{"train_examples": 39062, "n_mels": 64, "input": "log_mel", "encoder_num_experts": 16, "encoder_expert_mlp_ratio": 0.25, "encoder_patch_size": [4, 4], "encoder_conv_stem": true, "encoder_widths": [96, 192], "precondition_frequency": 16, "max_precond_dim": 1024, "adamw_lr_other_params": 0.00094, "lr_schedule": "poly"}
Rows from block 4 of the encoder of a small spectrogram VAE, named by matrix and row number. Rows with one number belong to one neuron. Each number is 200 + 30 x the weight over its row's rms, rounded and kept within 0 to 999. All counts start at 0.
After each neuron's rows are labels from the 100 clips, of 14976, where the neuron reaches its highest value: "top examples" is what is common among them. Only what is clearly more common there than usual is listed. The data: babble in 24 made-up languages, each with its own sounds, syllables and stress or tones, from a formant synthesiser.
# fc1: MLP up (encoder.blocks.4.mlp.fc1.weight, 576x192), inputs 0-63
# fc2: MLP down (encoder.blocks.4.mlp.fc2.weight, 192x576, transposed), outputs 0-63

fc1.50,255,180,227,230,189,255,230,200,130,215,153,200,206,223,183,181,229,187,235,196,198,199,243,212,140,224,149,152,203,217,184,184,200,216,222,263,190,256,219,208,164,213,220,239,178,241,184,219,205,164,204,231,276,197,207,234,193,173,203,216,133,188,253,190
fc2.50,188,218,163,232,219,222,170,189,222,214,228,200,222,170,171,153,187,249,217,235,227,210,200,177,196,141,237,192,201,215,217,219,195,195,198,158,211,212,151,129,180,218,201,219,221,169,273,207,183,208,132,186,177,238,203,272,198,167,148,200,180,158,211,208
top examples: thin (high-pass)

fc1.236,209,162,184,179,203,236,182,141,189,211,160,174,206,208,248,211,182,148,243,176,170,194,235,226,187,217,146,208,173,245,250,205,228,151,155,188,238,185,209,198,220,200,202,210,210,206,199,209,260,210,186,160,172,229,192,271,255,216,227,179,187,181,182,171
fc2.236,196,199,209,196,227,226,187,253,165,237,232,199,209,247,158,138,200,237,128,172,208,194,185,153,190,120,208,171,189,184,168,238,202,215,229,180,203,176,200,196,186,236,176,185,202,223,204,166,180,175,197,206,223,200,193,246,174,154,200,198,201,190,271,232
top examples: voice: deep voice

fc1.452,162,212,160,237,231,159,259,216,172,193,217,215,172,220,229,236,222,155,236,215,194,242,219,204,166,157,261,234,138,230,164,207,183,155,229,140,187,225,247,223,206,242,255,159,203,190,177,218,198,158,195,210,212,185,203,188,251,150,251,182,213,174,230,186
fc2.452,179,207,206,193,269,172,225,193,230,167,146,185,258,201,149,175,206,239,205,181,229,184,239,201,215,221,157,202,249,171,170,205,231,221,240,226,227,215,184,225,226,191,223,215,175,230,203,141,137,219,187,228,167,195,185,209,171,219,189,241,196,216,200,224
top examples: voice: high voice; thin (high-pass)

fc1.328,212,196,247,221,193,150,169,247,182,208,212,228,225,253,265,168,148,193,204,226,229,259,159,209,227,213,151,203,150,139,124,224,223,194,155,186,179,193,158,191,177,177,185,222,181,181,186,217,242,219,221,167,203,165,218,256,168,215,190,157,207,130,145,206
fc2.328,197,213,188,195,197,228,198,219,222,244,180,262,203,236,229,191,116,199,170,140,247,190,218,234,169,182,194,189,234,237,214,183,230,189,245,185,156,212,217,207,158,214,206,208,195,205,202,199,155,200,189,193,230,257,250,225,227,205,191,138,229,286,217,229
top examples: pink noise

fc1.272,145,206,181,148,185,162,243,193,177,184,206,228,184,244,200,204,153,211,133,219,150,254,226,168,189,163,244,226,201,217,159,200,215,197,213,149,232,247,168,176,212,226,215,223,175,233,164,223,277,198,191,241,181,226,209,178,180,217,193,194,157,181,201,216
fc2.272,175,197,208,112,183,200,207,219,209,191,166,188,188,199,195,194,250,177,202,191,192,202,213,233,172,173,185,236,201,180,227,173,182,272,201,179,201,189,242,188,228,181,218,203,224,157,198,213,145,228,206,205,133,191,235,192,182,211,152,193,198,234,180,147
top examples: pink noise

fc1.323,174,167,147,167,208,237,205,199,221,194,166,231,149,217,104,260,219,149,190,156,158,160,185,197,185,211,187,178,128,213,226,134,263,187,210,200,216,201,210,227,222,178,163,199,235,243,210,198,173,192,239,175,213,181,177,228,172,205,204,223,194,222,160,185
fc2.323,233,272,228,200,209,196,217,221,218,188,168,179,191,155,240,150,190,193,188,243,187,189,225,223,178,251,199,159,192,208,198,206,220,193,232,176,183,179,184,170,233,206,216,197,202,176,187,202,211,151,204,205,122,230,178,226,183,183,193,199,201,212,236,178
top examples: white noise

fc1.120,205,232,194,240,171,177,188,253,189,264,231,194,238,218,233,254,220,161,145,172,154,196,213,243,236,264,247,196,209,239,198,227,191,194,214,184,194,210,196,224,192,183,256,212,158,205,194,197,183,166,173,195,205,212,112,220,207,190,203,172,235,234,216,234
fc2.120,233,185,218,249,222,243,213,258,216,176,176,214,176,183,221,136,189,242,188,220,218,140,167,133,198,261,202,231,185,203,204,192,214,179,190,220,216,210,243,184,162,228,186,205,258,181,220,212,210,230,180,209,203,227,284,191,249,227,221,129,233,212,235,215
top examples: thin (high-pass); voice: high voice

fc1.549,201,208,168,232,207,164,259,214,220,211,130,224,175,203,215,213,222,179,242,211,225,171,219,246,185,217,195,223,161,236,167,198,203,208,184,194,213,217,186,168,239,219,164,218,224,186,176,206,268,203,198,182,199,218,208,231,232,186,187,200,185,170,199,211
fc2.549,201,234,218,184,214,229,192,132,222,213,192,185,199,263,211,229,152,217,174,227,194,189,174,186,180,183,189,223,186,174,197,184,186,240,231,206,190,225,302,225,172,194,210,192,168,193,197,218,185,170,164,165,180,194,205,195,118,188,155,218,227,215,232,154
top examples: voice: high voice

fc1.227,167,213,231,232,178,207,206,207,174,216,225,208,139,196,202,184,205,232,172,179,204,213,179,222,211,181,258,211,222,211,219,151,217,172,175,215,205,217,202,228,222,270,201,154,179,172,234,241,248,240,178,202,170,148,143,216,237,225,205,195,149,184,191,245
fc2.227,197,186,210,222,196,206,222,165,246,205,198,205,237,193,175,231,234,245,237,208,152,176,237,219,200,222,140,243,170,221,199,172,205,236,168,220,171,274,192,178,225,210,170,176,147,182,210,187,171,234,235,223,172,190,168,167,158,169,179,241,123,199,196,196
top examples: voice: child-like voice

fc1.26,242,186,218,179,138,233,213,199,163,202,192,202,166,237,228,207,195,172,229,246,216,219,210,223,178,198,188,208,222,199,145,198,199,228,177,195,234,212,195,220,224,212,187,181,240,154,212,151,182,181,249,224,216,224,188,238,273,222,181,193,150,201,237,225
fc2.26,146,174,201,174,175,198,217,171,219,161,193,217,204,226,213,219,137,223,173,171,122,158,230,181,236,243,213,207,174,196,249,198,164,162,286,187,213,214,224,232,239,193,213,148,231,222,201,230,239,258,230,211,153,226,180,214,197,226,244,196,220,179,211,178
top examples: thin (high-pass); voice: low voice

fc1.303,223,208,212,236,264,222,233,206,153,223,236,254,188,209,237,209,256,215,221,152,167,236,206,213,196,175,245,202,178,179,201,177,135,202,225,180,181,207,190,245,216,219,189,186,211,202,233,206,215,183,191,243,173,203,182,200,123,147,141,220,184,175,173,189
fc2.303,217,241,207,234,186,201,182,248,193,213,190,242,224,206,188,199,214,205,215,203,187,159,164,206,193,212,168,179,214,230,254,215,274,206,180,185,220,184,279,137,222,244,213,227,225,179,203,244,191,166,180,147,222,170,187,234,203,225,207,170,187,257,193,204
top examples: voice: deep voice

fc1.535,242,230,187,159,237,157,198,222,208,261,173,201,143,165,184,194,172,180,225,244,201,178,146,166,236,235,141,227,181,236,181,233,191,228,171,186,209,179,197,210,192,190,177,210,243,240,164,206,163,217,241,216,205,205,227,181,180,216,228,144,174,265,167,198
fc2.535,195,187,183,261,168,199,211,235,156,178,224,200,205,182,198,170,189,207,221,181,199,253,209,244,221,176,206,201,164,191,191,195,203,243,213,188,200,157,214,225,169,139,241,157,181,238,206,238,255,218,201,159,323,172,139,252,220,209,246,227,226,179,204,223
top examples: thin (high-pass); voice: low voice

fc1.288,216,172,196,187,244,207,192,173,186,220,174,224,225,242,213,220,168,157,141,214,232,229,247,222,162,228,270,226,192,202,230,216,257,219,175,167,228,168,241,227,144,209,147,184,218,213,197,274,124,161,212,193,186,244,227,202,182,270,145,168,173,209,150,222
fc2.288,210,230,206,227,199,212,240,223,229,183,215,209,206,189,160,200,148,193,180,211,164,180,152,194,209,208,243,177,146,261,256,201,132,195,246,195,233,189,176,186,147,214,205,112,193,209,211,245,182,179,185,205,131,309,166,216,175,178,190,220,219,172,208,203
top examples: white noise; clipping

fc1.90,255,176,177,245,213,234,169,198,154,209,209,190,174,218,209,201,181,200,182,180,177,274,225,140,135,215,278,231,256,188,146,200,244,173,172,191,207,183,156,230,176,205,215,184,141,220,233,160,175,185,193,191,130,191,190,194,180,192,166,269,231,207,173,219
fc2.90,211,232,191,159,209,252,242,262,193,185,233,206,192,183,254,157,168,197,198,177,131,203,225,186,151,223,229,154,166,221,235,184,221,231,228,210,243,248,204,221,156,191,156,197,176,175,242,185,145,156,196,187,132,252,204,195,216,251,208,181,192,192,190,216
top examples: prosody: tones

fc1.152,162,177,228,185,203,191,254,192,223,149,184,190,182,197,200,200,151,185,172,228,200,223,189,179,172,158,172,215,189,136,235,179,237,221,189,270,199,198,234,173,212,238,168,229,183,202,250,217,192,165,216,227,196,227,217,221,215,169,126,224,200,278,213,199
fc2.152,176,232,189,210,230,214,195,175,201,206,169,198,213,221,282,210,176,207,175,223,188,182,202,187,228,248,197,191,232,207,210,196,274,245,257,175,239,158,219,172,199,221,187,215,202,178,201,194,168,225,218,162,244,212,183,275,190,194,279,194,217,196,185,198
top examples: voice: high voice

fc1.545,136,164,184,148,149,147,236,193,240,165,189,211,211,235,229,138,181,213,151,149,240,244,172,214,236,176,209,198,173,168,170,210,198,204,209,212,220,183,229,203,162,153,144,159,175,135,193,180,194,168,188,168,124,185,244,220,163,167,218,235,207,171,177,198
fc2.545,217,226,222,204,218,215,204,235,210,210,151,183,195,189,81,234,190,217,199,163,246,193,197,170,153,157,193,206,228,185,224,195,184,178,182,189,208,212,222,224,198,190,186,202,251,227,190,173,160,259,208,261,258,256,185,211,195,230,206,212,196,182,198,199
top examples: reverberation

fc1.324,244,172,229,214,212,179,192,190,215,159,225,143,151,206,175,213,228,229,128,250,192,185,186,204,241,185,146,135,234,223,134,184,220,206,240,152,184,207,196,181,176,169,172,237,256,161,250,177,200,227,225,164,221,161,169,192,194,189,208,187,195,212,192,161
fc2.324,230,204,197,224,169,205,232,244,175,220,218,237,213,212,303,214,183,203,174,207,152,244,188,215,172,223,198,212,183,200,216,170,251,248,250,176,200,234,170,216,180,218,203,165,169,190,196,222,218,181,247,246,265,180,216,181,211,169,199,204,238,161,199,170
top examples: white noise

fc1.399,213,186,187,237,220,178,255,173,254,215,209,191,227,191,183,145,230,212,241,206,212,228,180,197,190,199,215,169,199,269,175,263,194,223,168,250,172,188,182,212,203,191,201,178,166,162,136,207,189,200,230,123,188,233,177,228,181,163,225,209,209,174,206,192
fc2.399,187,197,243,168,197,214,197,200,212,204,247,163,176,169,201,199,239,207,193,247,173,178,195,187,223,309,157,248,168,187,224,225,215,265,152,179,193,211,212,201,201,173,169,233,223,191,217,203,218,184,191,190,158,174,248,167,223,237,180,247,206,181,186,214
top examples: reverberation; thin (high-pass)

fc1.202,219,177,163,170,175,189,188,188,236,182,181,195,228,223,191,196,206,242,164,197,237,263,195,149,182,211,165,121,225,233,156,231,212,216,208,202,194,215,267,229,209,213,182,179,177,176,174,219,212,222,203,207,229,147,217,175,182,230,199,220,225,206,166,194
fc2.202,165,233,202,195,205,218,206,145,193,209,173,191,179,173,207,248,218,199,245,199,251,230,201,228,198,104,202,190,177,180,203,160,191,224,243,167,198,174,211,210,176,227,193,237,245,214,180,163,171,174,214,209,209,223,196,262,184,264,194,197,203,195,150,198
top examples: mains hum

fc1.80,191,186,221,219,187,180,206,181,202,172,218,247,143,278,197,159,181,157,192,177,232,213,159,256,164,207,154,228,229,257,230,243,215,217,219,231,136,172,225,264,216,166,225,154,198,212,187,166,238,219,226,236,252,224,213,185,232,230,221,232,187,175,174,161
fc2.80,182,204,210,203,224,179,251,233,176,230,202,202,255,112,177,236,203,196,199,209,220,211,180,202,181,133,193,195,208,219,242,207,212,182,231,198,176,185,202,170,219,251,191,280,176,190,211,252,177,207,200,196,224,168,209,220,213,194,161,209,177,170,195,227
top examples: voice: high voice; thin (high-pass)

fc1.421,186,195,261,175,129,178,154,193,125,201,154,213,179,161,167,205,161,172,119,268,216,192,234,189,153,224,240,189,198,187,162,216,208,228,195,161,188,211,189,191,237,204,189,196,156,214,223,206,208,214,147,231,157,185,213,207,244,195,234,175,180,223,189,187
fc2.421,223,241,172,186,234,200,209,244,196,193,235,200,164,183,188,207,232,241,209,146,192,188,205,186,231,191,189,236,224,207,238,196,202,185,300,203,188,177,190,192,196,170,197,194,224,165,165,144,232,202,183,203,240,157,242,193,147,235,194,223,217,195,251,219
top examples: voice: child-like voice

fc1.231,161,205,171,171,160,240,223,179,207,210,208,227,198,235,243,195,170,246,143,221,197,197,190,173,189,194,202,129,164,199,152,155,188,142,178,200,178,193,179,164,167,195,176,214,209,183,204,178,187,176,219,238,236,181,229,191,194,219,181,181,209,188,176,126
fc2.231,165,179,210,200,227,187,157,215,188,195,192,178,235,233,173,140,212,233,235,195,225,233,184,213,239,168,212,215,219,195,209,201,223,162,191,254,201,184,199,222,183,193,189,236,217,209,210,185,142,184,188,183,228,203,158,256,259,201,219,163,212,257,177,219
top examples: pink noise; rumble

fc1.312,227,169,238,188,167,205,195,182,162,215,202,236,181,180,286,207,192,223,226,211,153,138,246,235,156,219,196,226,161,119,219,166,217,217,179,272,230,227,205,193,239,202,216,198,187,213,183,216,238,209,145,216,211,196,173,195,204,232,236,180,216,255,214,180
fc2.312,217,226,226,210,188,145,195,250,180,157,205,221,210,190,184,185,195,195,202,202,249,194,222,193,198,256,155,202,209,214,190,234,216,210,248,239,176,172,193,220,195,206,214,259,205,209,249,159,202,255,243,190,227,218,179,191,163,165,147,237,240,116,186,221
top examples: mains hum

fc1.185,204,213,190,245,172,186,193,149,209,197,195,177,162,185,163,236,191,174,148,206,181,172,140,164,200,149,139,191,146,225,232,219,177,207,209,195,250,203,167,199,209,188,239,170,184,201,179,132,179,147,209,169,161,213,213,223,228,200,258,218,210,223,207,208
fc2.185,208,206,202,150,245,178,173,236,203,198,248,239,190,223,235,197,229,200,224,164,268,208,176,215,251,183,238,217,204,207,169,178,219,230,315,207,173,187,214,225,166,224,185,181,260,199,198,243,231,180,221,202,179,162,180,227,251,198,215,217,260,215,193,242
top examples: reverberation; voice: high voice

fc1.370,227,222,231,230,223,232,218,136,215,191,193,168,249,147,183,248,213,209,211,167,160,183,233,221,172,187,162,178,179,215,255,224,249,253,232,168,172,213,175,169,187,127,151,214,200,231,183,236,195,208,221,156,182,197,234,205,255,165,204,234,188,230,211,214
fc2.370,223,211,143,188,247,179,214,165,199,174,209,195,164,215,284,189,202,180,225,178,244,201,216,168,196,227,177,179,201,220,200,199,155,165,217,190,251,248,174,207,186,204,178,173,176,201,208,169,176,145,168,202,239,200,184,190,165,158,148,214,181,198,170,187
top examples: thin (high-pass); voice: high voice; quiet level

fc1.524,184,182,220,145,209,168,216,191,176,188,179,197,203,231,202,188,143,220,122,213,210,206,210,221,159,199,204,175,210,188,178,267,177,259,180,207,234,226,203,179,222,137,206,200,191,217,212,223,234,215,210,191,202,215,221,246,170,182,262,161,163,219,158,155
fc2.524,195,185,177,180,209,218,181,189,172,193,239,185,201,174,245,236,111,199,181,207,201,195,151,245,236,193,207,173,224,174,178,198,157,190,184,184,207,191,206,224,192,195,228,157,176,184,186,188,265,194,197,192,164,199,191,213,212,135,224,213,190,204,199,179
top examples: reverberation; white noise

fc1.128,167,255,195,238,131,199,202,217,198,158,179,251,214,238,156,187,238,188,160,234,252,233,227,238,209,179,230,189,195,219,147,294,185,215,210,208,233,154,211,217,179,247,190,222,203,221,182,210,190,229,200,215,148,206,217,167,206,281,217,217,168,206,217,210
fc2.128,255,168,182,177,250,158,213,210,209,228,194,195,189,160,234,189,197,201,205,220,226,201,182,248,217,154,224,202,207,202,130,199,197,199,216,172,191,225,186,181,180,162,281,223,203,158,180,200,189,196,192,232,162,149,182,181,200,175,213,160,180,252,198,175
top examples: mains hum

fc1.280,187,172,224,237,202,205,220,198,241,165,210,234,199,252,210,191,240,205,237,171,188,222,231,200,177,240,173,270,196,180,241,197,236,204,197,235,214,172,177,235,226,203,204,255,191,211,186,220,208,187,238,207,229,230,181,181,201,251,164,160,173,240,211,186
fc2.280,195,197,181,235,212,211,194,184,222,184,166,186,220,201,165,237,165,222,236,261,204,279,169,222,232,130,194,185,258,237,201,167,176,224,193,192,213,228,243,179,201,186,197,222,216,195,197,268,239,203,199,180,214,196,164,235,146,189,220,205,183,193,205,216
top examples: voice: high voice; white noise

fc1.245,192,180,201,227,236,198,236,188,195,177,129,200,202,210,177,179,158,182,161,228,172,160,238,150,184,166,196,239,216,243,237,187,221,215,212,240,185,220,191,243,183,195,190,195,189,181,181,149,183,232,199,156,218,161,216,188,188,216,193,173,247,228,217,202
fc2.245,214,194,236,148,219,253,218,243,174,191,246,232,188,193,222,222,215,204,221,138,190,163,261,222,232,195,198,196,239,173,216,168,203,222,252,186,166,212,176,158,224,224,200,203,174,220,200,248,159,174,209,209,179,207,181,203,204,168,189,171,171,192,184,188
top examples: voice: high voice; thin (high-pass)

fc1.34,190,182,240,214,243,190,193,214,130,201,192,183,178,186,167,170,167,214,198,224,199,209,202,173,170,177,191,207,252,191,148,153,163,205,206,220,173,159,176,218,292,147,234,217,174,219,193,174,199,187,188,251,230,190,215,205,175,157,200,191,160,193,173,166
fc2.34,194,191,171,136,162,241,157,168,208,205,191,167,213,177,231,185,213,193,213,192,259,203,185,228,180,238,195,144,181,142,242,179,262,203,159,214,226,177,200,185,133,178,235,225,235,173,192,180,185,204,204,234,190,185,178,168,158,152,220,204,212,174,232,188
top examples: thin (high-pass)

fc1.342,195,187,207,190,177,195,201,215,224,208,174,216,201,159,184,171,207,167,219,200,130,226,152,177,192,139,199,187,118,217,137,166,206,246,244,206,168,250,156,174,223,185,261,200,171,157,234,184,198,170,188,196,186,177,210,189,194,231,220,170,150,226,194,203
fc2.342,204,226,173,146,221,167,197,184,173,157,224,213,209,280,260,235,264,239,211,178,260,191,185,203,206,233,223,215,153,184,186,236,176,201,153,199,239,228,252,189,166,214,177,247,198,243,179,245,208,246,212,211,193,161,197,232,170,210,212,210,229,200,188,179
top examples: pink noise; rumble

fc1.21,185,169,139,213,225,149,207,219,227,225,174,173,176,243,194,229,191,250,138,192,238,275,202,194,216,202,193,209,251,175,165,187,243,261,184,189,188,224,231,177,176,183,214,208,207,148,187,221,189,229,180,206,235,241,132,228,139,219,226,208,200,199,135,237
fc2.21,230,195,178,174,187,193,171,148,207,229,208,256,206,240,168,204,194,168,204,201,180,195,165,158,174,302,160,177,247,195,214,243,219,183,199,202,215,119,201,197,218,246,160,204,185,212,230,200,222,237,204,188,179,201,202,221,282,252,146,157,229,231,187,213
top examples: reverberation; voice: high voice

fc1.12,165,224,190,168,159,141,179,164,204,158,201,184,190,259,204,160,133,253,163,252,152,213,211,209,211,148,234,182,148,177,171,190,174,245,198,164,196,189,164,176,218,184,214,151,226,148,236,208,201,217,185,124,216,171,156,202,190,222,225,207,194,208,172,204
fc2.12,232,205,188,198,218,236,182,161,211,229,220,174,200,183,139,189,198,204,184,175,195,179,211,200,173,170,225,179,199,209,209,196,256,163,219,207,189,175,180,183,165,206,197,183,163,211,166,161,173,188,211,191,163,264,199,222,208,210,207,210,181,155,232,220
top examples: pink noise; white noise

fc1.123,212,172,210,203,185,171,240,164,215,107,229,204,212,167,210,226,196,200,255,196,145,190,241,171,175,235,186,168,194,200,166,249,214,144,236,208,116,222,179,171,202,186,151,182,212,225,183,207,175,116,205,179,229,221,187,217,240,172,277,186,206,166,186,201
fc2.123,208,235,203,187,200,201,160,206,171,221,174,201,184,199,148,192,246,204,200,192,145,194,176,189,244,255,196,221,166,198,255,169,199,228,249,216,221,182,263,157,185,196,194,158,199,194,210,207,195,230,246,178,266,172,217,193,224,214,188,210,181,204,209,191
top examples: voice: deep voice

fc1.347,186,153,213,243,215,159,216,212,246,196,152,173,202,192,222,205,199,151,236,229,214,210,240,183,212,162,182,225,201,163,264,186,148,133,195,176,231,191,207,203,153,199,232,164,225,216,187,178,193,245,205,201,163,138,183,199,220,227,227,147,280,238,198,197
fc2.347,160,236,164,176,151,230,217,203,178,231,179,190,208,174,169,162,181,176,185,256,259,167,232,215,228,146,211,234,171,234,241,157,196,189,184,201,197,274,236,155,200,228,220,204,215,241,195,180,206,226,238,196,192,278,182,205,149,258,227,194,163,210,213,189
top examples: mains hum; voice: high voice

fc1.459,200,212,213,217,229,214,231,203,156,252,231,187,173,186,199,218,162,230,223,151,152,242,176,189,194,187,196,146,148,212,178,212,207,214,235,157,208,182,214,228,157,189,161,215,149,180,188,173,244,200,248,212,200,169,213,238,207,222,193,179,215,166,198,261
fc2.459,214,166,245,207,232,211,147,224,207,222,168,273,214,200,247,200,211,175,233,214,230,156,228,204,164,197,164,225,192,197,209,218,233,200,64,227,233,210,201,231,179,187,188,218,205,187,205,198,136,182,209,228,171,195,182,200,205,166,230,202,206,269,182,159
top examples: white noise

fc1.267,209,185,112,188,197,164,173,257,183,201,269,172,229,198,135,188,186,209,241,229,191,199,188,182,189,231,202,199,243,203,236,255,234,212,236,177,170,223,185,183,236,236,202,220,185,155,182,182,193,258,232,208,221,231,200,215,198,248,262,206,198,196,206,185
fc2.267,226,214,157,259,207,233,246,230,184,199,186,218,208,195,196,153,234,177,192,190,153,176,215,270,215,197,185,227,213,203,158,136,160,194,191,234,190,200,227,211,233,199,178,199,183,187,157,143,263,207,172,239,226,185,188,187,206,226,197,198,162,231,178,176
top examples: prosody: tones; voice: child-like voice

fc1.273,167,181,191,205,199,234,215,202,213,175,230,200,193,253,193,262,145,180,168,160,133,187,161,160,182,138,236,219,217,202,178,232,226,202,227,254,243,136,172,196,197,181,202,196,133,206,202,164,207,226,154,132,217,182,208,162,162,214,205,235,167,187,193,179
fc2.273,238,227,181,234,221,139,187,184,236,257,194,235,182,159,137,152,218,162,255,211,210,223,195,193,236,234,249,254,197,237,255,183,203,175,235,213,188,182,231,253,205,239,153,166,204,225,230,211,190,174,193,204,222,242,187,195,200,145,164,184,198,223,182,192
top examples: prosody: tones; voice: high voice; /aɪ/

fc1.188,183,178,239,207,195,236,195,209,198,198,206,206,159,204,220,218,198,205,204,174,182,157,197,233,215,130,210,169,222,228,204,195,182,216,243,158,208,181,172,144,211,181,205,198,200,221,194,237,228,199,186,207,178,187,231,175,182,189,217,242,190,213,189,223
fc2.188,173,194,197,159,163,219,217,275,198,174,156,153,232,198,161,175,169,219,169,192,214,165,181,223,192,234,207,256,214,221,208,216,190,188,190,176,179,191,210,175,175,221,244,218,238,210,180,204,161,213,157,202,167,198,184,246,210,219,165,155,227,171,230,225
top examples: voice: high voice

fc1.189,154,164,236,187,227,155,223,205,173,250,193,244,251,174,205,160,210,219,140,242,208,199,243,182,241,199,194,170,209,191,187,190,175,161,219,168,208,204,223,242,181,219,202,224,187,176,239,243,153,241,182,196,174,229,154,213,170,160,159,225,158,176,205,202
fc2.189,181,212,191,190,243,166,217,306,231,219,190,233,170,163,179,188,256,195,248,201,157,229,189,204,198,115,216,226,144,208,224,199,168,174,102,202,180,195,183,253,195,205,221,179,159,149,187,162,174,208,217,227,228,198,196,198,116,228,210,216,238,203,228,240
top examples: prosody: tones; voice: child-like voice

fc1.216,204,265,199,206,218,287,244,160,239,232,153,132,176,174,182,156,213,200,192,235,172,221,185,151,201,206,168,167,194,136,194,150,183,239,157,237,183,247,266,185,229,180,199,197,148,199,171,200,221,227,215,204,252,152,214,166,234,170,236,198,199,207,219,211
fc2.216,229,219,201,210,209,200,259,157,188,197,254,223,209,167,211,249,168,238,158,198,210,248,202,233,181,226,184,180,177,233,192,237,169,231,109,179,176,189,219,204,205,230,191,226,195,203,155,171,281,196,242,220,190,184,203,232,113,250,176,223,206,216,207,160
top examples: mains hum

fc1.431,230,181,137,161,255,251,245,194,174,187,235,193,210,215,212,248,204,243,230,179,214,172,204,199,208,183,230,184,196,209,214,210,154,157,213,205,147,171,272,148,201,173,274,222,216,180,148,216,234,161,233,173,221,201,222,228,184,206,246,210,188,165,213,173
fc2.431,182,148,202,169,165,184,225,205,190,218,241,208,194,209,185,159,240,171,190,173,241,146,249,222,204,230,232,215,193,219,187,231,238,186,177,244,224,178,184,166,244,167,170,240,232,189,235,174,197,244,188,211,102,198,246,199,208,157,181,225,150,223,234,231
top examples: mains hum; thin (high-pass)

fc1.249,189,239,145,233,161,219,251,242,171,184,170,175,220,197,211,223,233,179,189,258,207,275,185,193,230,209,192,222,138,176,241,205,184,246,146,152,255,245,172,181,246,229,204,242,236,187,158,201,190,137,202,231,197,207,170,218,153,151,165,138,242,194,216,198
fc2.249,147,184,274,196,247,185,208,204,181,247,198,257,218,151,185,220,252,233,190,249,233,233,203,210,211,191,155,257,220,183,181,154,210,214,191,180,211,157,234,230,172,193,241,195,128,196,224,161,178,175,214,226,184,191,201,201,239,184,156,218,124,209,143,217
top examples: pink noise; clipping

fc1.397,235,181,164,155,182,220,238,213,174,222,200,154,181,192,178,206,167,190,198,185,177,245,218,214,205,284,229,240,188,184,227,209,217,204,172,210,170,193,229,222,165,177,225,179,172,197,236,210,175,184,180,163,185,190,274,226,208,208,211,198,256,206,197,201
fc2.397,171,223,200,246,175,214,245,227,245,175,209,204,214,182,189,219,186,194,191,206,195,165,259,200,237,134,190,251,135,191,191,181,191,197,251,192,200,141,224,180,230,201,205,261,192,187,216,222,241,209,234,192,215,213,177,220,205,187,177,181,202,193,194,246
top examples: prosody: tones

fc1.297,153,218,223,221,197,186,181,240,206,184,183,184,162,217,282,216,219,228,170,156,200,212,169,185,213,234,190,184,188,174,212,227,220,209,168,239,182,220,194,151,193,230,162,221,237,212,194,185,228,194,242,227,174,270,242,228,309,197,208,211,212,172,176,155
fc2.297,196,167,258,163,198,174,181,243,189,221,238,214,192,224,149,192,176,143,159,244,232,203,203,172,194,256,193,272,186,168,183,235,222,196,203,220,235,156,207,212,234,245,172,236,169,197,169,209,211,215,218,151,178,166,217,180,177,175,150,213,174,239,170,196
top examples: voice: child-like voice